python train.py --horizontal_flip=false --hidden_act="gelu" --qk_norm=true --inner_norm=false --final_lr_fraction=0.05 --warmup_steps=1880
Rows from block 4 of a small autoregressive pixel model, named by matrix and row number. Rows with one number belong to one neuron. Each number is 500 + 25 x the weight over its row's rms, rounded and kept within 0 to 999. All counts start at 0. Numbers have three digits each.
After each neuron's rows are labels from the 100 images, of 14976, where the neuron reaches its highest value: "strongest on" is what is common among them. Only what is clearly more common there than usual is listed. The data: scattered letters and digits in many colours. In brackets: how many of the 100.
# fc1: MLP up (model.blocks.4.mlp.fc1.weight, 1024x256), inputs 64-127
# fc2: MLP down (model.blocks.4.mlp.fc2.weight, 256x1024, transposed), outputs 64-127

fc1.726:479538498488482510459485481456497460530504514536434500513529497528504494464526465530455454545536518490488491471495512520536461546449455531533490500494451501502541522548501496528472451511511528
fc2.726:481478485497546500523473512505492539465538490480548504476472464524499517523482540471518511493523495519523472551523482526471555477548501506485517526514493506479478482501509517482512509490512490
strongest on: red (66); the character M (28); the character W (26)

fc1.466:527509517531498511460521532478524453513449530502482496557482513539470442475489495507489498513491495484517445469474530483474476487491503553498493506497463498498452526476524483458509520493539512
fc2.466:514520501507518526488537505488545505507510540525458514429456513518497461484513521502512515457505509567528487492485505469484503479472482504509485508526498499503511513477475491508527548471506463
strongest on: blue (94)

fc1.750:504490481523494448453506503500506452496490511495450536474501474496462518520509500496457452482510470499458486509454488503502500525477542490581502531505490519501548498503514517495535451468476541
fc2.750:488496471485531534501453488504527499484526450521503482497514516516485463553485526497519538518497505497538501528493491476466514509480534482485479467508479502516500509454538483447479509537521512
strongest on: yellow (68); pink (51); white (43); orange (41)

fc1.207:576513494522494484533502471439533514525477491538540471502497498486531481458468472510463510479526489483517522437493538496447497540476510498503507532515519513478505500471520503541475488489520498
fc2.207:449478508486505507475514500530464510516482531486468504515533526546439556470527504523473467497504490525501505518509507497547495465486475490499474534479491483492533521547494482511468462496485527
strongest on: pink (45); white (44)

fc1.283:484483513471459475505466490512518499510513500489548495519493503440534492480498445467481493534524508467470511546493508485478521504515490508503497540515512542518480488509492527469517503522526485
fc2.283:504487501551483500528489504513480492486506451513457507478508449542462507501506516498553518518561495489503485480496511509549473546519485475503466502484519498545555518508478448497465504518473491
strongest on: black (55); brown (41)

fc1.656:508504499513527524502517530484502489537466516497483497527483497513472448449487494492524496518494508519520446472492518486486480499490508545502502497478437498527491519483513487502493531513542498
fc2.656:518515495515519519474541533524539491526484517525476504417461525491506452498501530486496507449500496546544486520463496476469498479466456508516466509532489483507525506468490501504518544475510468
strongest on: blue (91)

fc1.254:484480507516515528499484490473493493506495499524516516529502477524466433458514452495461455570510499539524475424461499504509471490505537565526475533491501580488474533522473529529504486448526520
fc2.254:460536535457488491514476463443458506470486487485550506528528456515499496435539465514519485511506499534530510433513463536500489457551529502541489510489510523518468490521492561515532471461492506
strongest on: purple (100)

fc1.201:543492508477456479532508506461505493500487537529503478539490465512513485454519475498485465495548523496504493441521533516512443522459483517541452486522494523512530550525488496526473479522522521
fc2.201:463515482517456461481469479549474462543510503493489499524475500544517494478480534498553498525543517552492483482444499494504546492526558476486494494489498498488481505557526479451437489516479549
strongest on: red (100)

fc1.49:506486534509511524457494499493521471485478476519472513554530506491515482502509482515501470518510481483512478529478521525520499489500523481522467467441468487493511513500480503517494525532480509
fc2.49:463427511507550523478487507517457515521500460516507500517528490515479512476516501510511498499517483533475503551515505511522526495506531526482508558466467494507503497567469487511506529557492534
strongest on: green (100)

fc1.719:526525506469476491460553527524502504466514471505479497506504519503519483491479517547526485494516486504521471516456515491513504484525473530521481480483449472526503510483509527460492473512543489
fc2.719:464496456495515515481594509506504479529488497487461527549502538514481517482499530540479520500491512464500495508510544481506498515453479510505493515475501523512522521498526474515470522512509501
strongest on: yellow (81); pink (45); orange (44)

fc1.509:553514526532506523485506506460496514493478503486493527511498473485514487471526488488481465539488510533490507464485499523552468509494533523534482474465503549488516508508471545527501478476514517
fc2.509:471529513442483500500495475441471491480500474469515521534527480472511499498543462512524485496502500512523522458521476517517488455520516499565490508465472541512485501516502560518535506458494477
strongest on: purple (100)

fc1.20:502518522487480477494485480433527552482534461540557516495497494498501494511520425529443501483578534503517512534500488469471514527482503502564515527545482549467504516500485527550470453490475493
fc2.20:508535461498507495456529487535531504485484489430490512520516479476527517508515534488547541485473494496517512484490525480552484507483477504488485476459557500513501518455503541471470534486508475
strongest on: pink (86); white (48)

fc1.57:513469501473521493509480508491501486496471516490492504511488516505479492470511478513473445491536520506485491481481547500513487538447496505560478532525481524483505492523540547516486498493483535
fc2.57:462474497504508494555491523516490518461483395500542494470488472505494488494477511496505495531500502464519486513499505502525537548539500488467466489461511493532518471496534521510483526521466506
strongest on: purple (58)

fc1.85:519500555499526439454495506484492476542488481525495503494526511499504469492512487509478460493510556475515489495458498463470441490451500542547461469491486525525554536499490537545457516501510493
fc2.85:480464443508486503511503498503541445517500505554459474556501523520511482488502498517476499483513511495498527489463543471485511514488508472485503492489513510501500527500463462461487518522518515
strongest on: blue (57)

fc1.118:542492482525481480488518512506495491478425482505486477531516512475507507491512493471520487512518522508508480484478526499508443476473508541507502496465520503487521508488554481511524494465452538
fc2.118:551509498460477499508471483539496479483483488479476503506511530489562510512498476492525503505550535482543510483450435492489524513488509500502518466534476483509525495464497527504478494506513468
strongest on: teal (100)

fc1.109:571498507545482472523502495486520499498461501499495502537514514511473498490517484497506465517499495496479486484484496486474460491492533521500467522496468512487501541504512479492489511455492611
fc2.109:495485482473487520463505516472509510464497538487486484540458545509476509501488476481470539461494508531523489509483503513499488503494499543464526480487501490443450477497528484489523514459491497
strongest on: teal (98); white (44); orange (43)

fc1.306:502517497518463480461481492498478479516503464558521471500522488496501511517508471496496481500531504521455509494454458517492472573516518497535497508499493524475509517530506517500462507476486531
fc2.306:490467457527507511480481476475458481521558543581496509500541501535484538502523485481510481462533500504475530477517526510538490458512490474493521512452529523477542529515485497541451508496513469
strongest on: green (93); blue (44); brown (43); black (42)

fc1.541:526476544501507529507467475512542501459493479484502476534488518463515493512531437476518483532490528496505459490460515476535487486508467548471484451481492492495488474481495518527521485497529517
fc2.541:513527482494481525544485500480528518456496489473489485523469519452506492486493462471528530507525532504521511489515471498482508503508496501476501450503463485484482483501545514514516514476499487
strongest on: teal (100); purple (40)

fc1.634:466485470515455478489503519498495511501500454486520443525499449496521490482489474522514427552518505521508487515441537502482492543504491481521454499503521502534519505520462490538476507510543505
fc2.634:516490506531507506527503512493478468525466459527505525481502500529513479517524551486500500507534481502523479466486488539513444474482502463477467472429483520522503542514511499508435533500513512
strongest on: brown (40)

fc1.92:516477526491466533455487497510505518521504514502459521533511443530466491493509508458462500517512491541509464532495473485485473485515492512531492517520480524519483499537516532500507477481519563
fc2.92:511533516500528476527532527501488515478473499490487489472510467494493542485516472491529462504513462471471505481504554524486478519495465487549484489461497481525511471505470511511516482490485511
strongest on: blue (43)

fc1.428:485514487532508503523496503469525510481444516492533512514515439500468529494492525541496479507489520495476467486555475500460474503460519537465547513485481510480445516532511489496486489536490498
fc2.428:515500508454504471502510487472514477503471516497466500527505491506494502482514519503485506474523502482519501458511542506482433545449466473555437468441493520517547547492529523495466480479463516
strongest on: yellow (42); the character D (25)

fc1.123:507495491490485507489526524519502450495442474477472517500518501470511487514459503510518503497515501481493476522490509488554496478489483530514498435464448516463479516478543537496474518532534510
fc2.123:521485465510507517495577504537494483557477505512502548469520533487518520519463511525473531470489508455489511530497511507508500509476487515491512513500502513462529504504479489519464560543525490
strongest on: blue (100)

fc1.294:478498508494471484469508526489478486506451468497525476542515471516490491482509455494492472582576501509456471460504482518529498480477474545555472491477443511503516520519532497511525499502498553
fc2.294:489512528493517521521468516541492519481522495479486489456493501485496528483509515466508528510486503524515524532519492477509539494552504506498515513532544512464468464491507560544544519475497490
strongest on: brown (51); black (48)

fc1.296:493551495492483502499475480473497514497491472560498522495521461523461472474512468502477457503547513489514511506468513483531493487482501529514496511484478528531534498495508489559475495498475545
fc2.296:543490494512467480526512511482496478489486507474512468509474482467542465511475561483534514513468485530504496487507476496459494518473518473528501480500492482524479493517508497480478506516508479
strongest on: purple (46)

fc1.573:508515503488523510528487501481550466493485473549468520534485513519487497484483515508531512490510512499522484492476582501474520511468503495537495451445458511530484499488503566482498514506482501
fc2.573:499595476474463463518545523454493528533501498460503478512494454526492483443496505506491461487469474533493523456481495496499487515499520423495508530441530513556486511514499497499494484460475479
strongest on: yellow (81)

fc1.725:509523493543484480478499496516488484521455482533502535515563500526454512496481491521453477522557510487432448491501500511507444476527491512542517493507507570497493575552470511519513502499515504
fc2.725:558520471492442507491556498521490467499478494493509522489510533482533524530516478523478476490476522475482544524501479528514522501460506508537487475463469515531557501521486535531440516542468530
strongest on: blue (90)

fc1.516:509487508473497515485519481508504431496460505496483495529546522457528507488534522499489503492507492468500461521493519460495509531464506483501491481506494482527511488499526519490523515523501555
fc2.516:482455517504534510466540507500543504492502509538491471547533519490470497518483485501475512482516485472492500515497515496473495500491487540489526507476498485466493482530512447517563481521502502
strongest on: green (97); white (44); pink (40)

fc1.104:523541493534486459497468475467548479507487476553494516513504521498523509501509520522488496537503531504441512527491490483469486523475500479524491499502469540499531544508505511496497478505475549
fc2.104:489516501463499523527490482501516521543553526502495571512507521461482507503514494517472521487459515523490518504527525483491535437520519537514520502491521502504472493473453542514485510495508495
strongest on: pink (43)

fc1.147:493523483472439530518472459476520524507469474497469533527556485472509489488538509511514493514506558490514483500524466507504468499472488518500497525499541514481463523479502543502489492515497493
fc2.147:498474496424514517542486456491541490504514483508476534496506500467532485508518473497517484492509516533502507502521534500495505508454499454534457516475492498497513546505478486489486460499514523
strongest on: pink (45)

fc1.431:527537499517507508492498507481524490475487489537458515538491546493495497507507443500489488467550508507502509470457530484519472516473460514497479511446479508502506504520544497497438460455457506
fc2.431:500465473494503508532455509459472513440501484520489494533465489513492495459504470517491471507504516537499484490511471484502525491513509499469523498478455513488454513541514457498467520497500472
strongest on: teal (100); orange (44); white (43); pink (43)

fc1.622:520473476478483480513461516504490514551438479562510485533511496489509463472492489493484440536562504493507452504447524509478471521467507517514472507497482568492530514527508528530486495449464556
fc2.622:504502474490457520489501508517514507473511525454471526513491517480480465480475463522506488515520548498518505478490442491511475520529464528509489500488465531495562492517483489553485482519514488
strongest on: purple (78); black (44); blue (44); brown (40)

fc1.279:542475512470494454509515527498494515496477543528460505510498499489466474523524512505483477513483505512475492516533466498498480478517497514529514503511494532520505521549522462493509503501474520
fc2.279:503493492514490488483502507501520462511495507510487470545503512508493499423495356513488483496552495513505489460470539505502466575475489500542488493492481482479510519521492499546465468497504513
strongest on: purple (47)

fc1.499:522457519498513514486494489458511460552509496485465480501525517514526474500522484519479479545539525511511496483502537493497461526471521509507490507476477500531496520506473510533466536497516497
fc2.499:464487483510487479509472509501510494484525465526470467530501483506481472464453495492497501503499477501491508523511514512541512526533514476443527521480477488473470467477559493512477497493506516
strongest on: black (57)

fc1.260:488489478533474468479509485505576500502522499491510490515485546521519510531510473499515525503511528545471508512485525487460520497513496497563465522509487531453470496491465479485491478495481524
fc2.260:460484545522498498481508507507474550502521463472522534472492460500476532506504498506523510465491495508491510544518480503530513495540514528486508513501500505497466480500496496523480534515500496
strongest on: yellow (49); orange (43)

fc1.683:491511501542519463508488513467512497509484525528506460498501495571495510533480473490479455510536492511440499486488461508523505573517510489518477515534475518489541514517523493507527435461475554
fc2.683:493500531483525512486489518501510471520498426515521511455508506535495475503459484499522471498526494486534467500494493530503518440520529451467509490491507495473515503504561512484499475464526504
strongest on: brown (86); blue (50); black (47); purple (43)

fc1.491:511505503489500522523491515478517531506551517548523477477493480507514461455511450482476514541539535502524524454503549485504463542478479562494449501490501517517468518500467475512460486527534499
fc2.491:528495454513500503508460513530502482460470497495495480524477534533539490490515500468523508504511532526540521511475477499514515500500486489512446469479494498490514532516487506486475511496464497
strongest on: red (100)

fc1.492:477465493472514497498496510476551423526464492479520494527507507494495509466494470497482465511523512514467466488500539498506470506473522502512510504487495538482499520504514560533508497490494556
fc2.492:523501536555518489540477492545556506508509515516448484545507530503469504485519513522484464539499500482486510458552534514497483509504493501508469493493515477474462512504475469492510500526502568
strongest on: teal (75)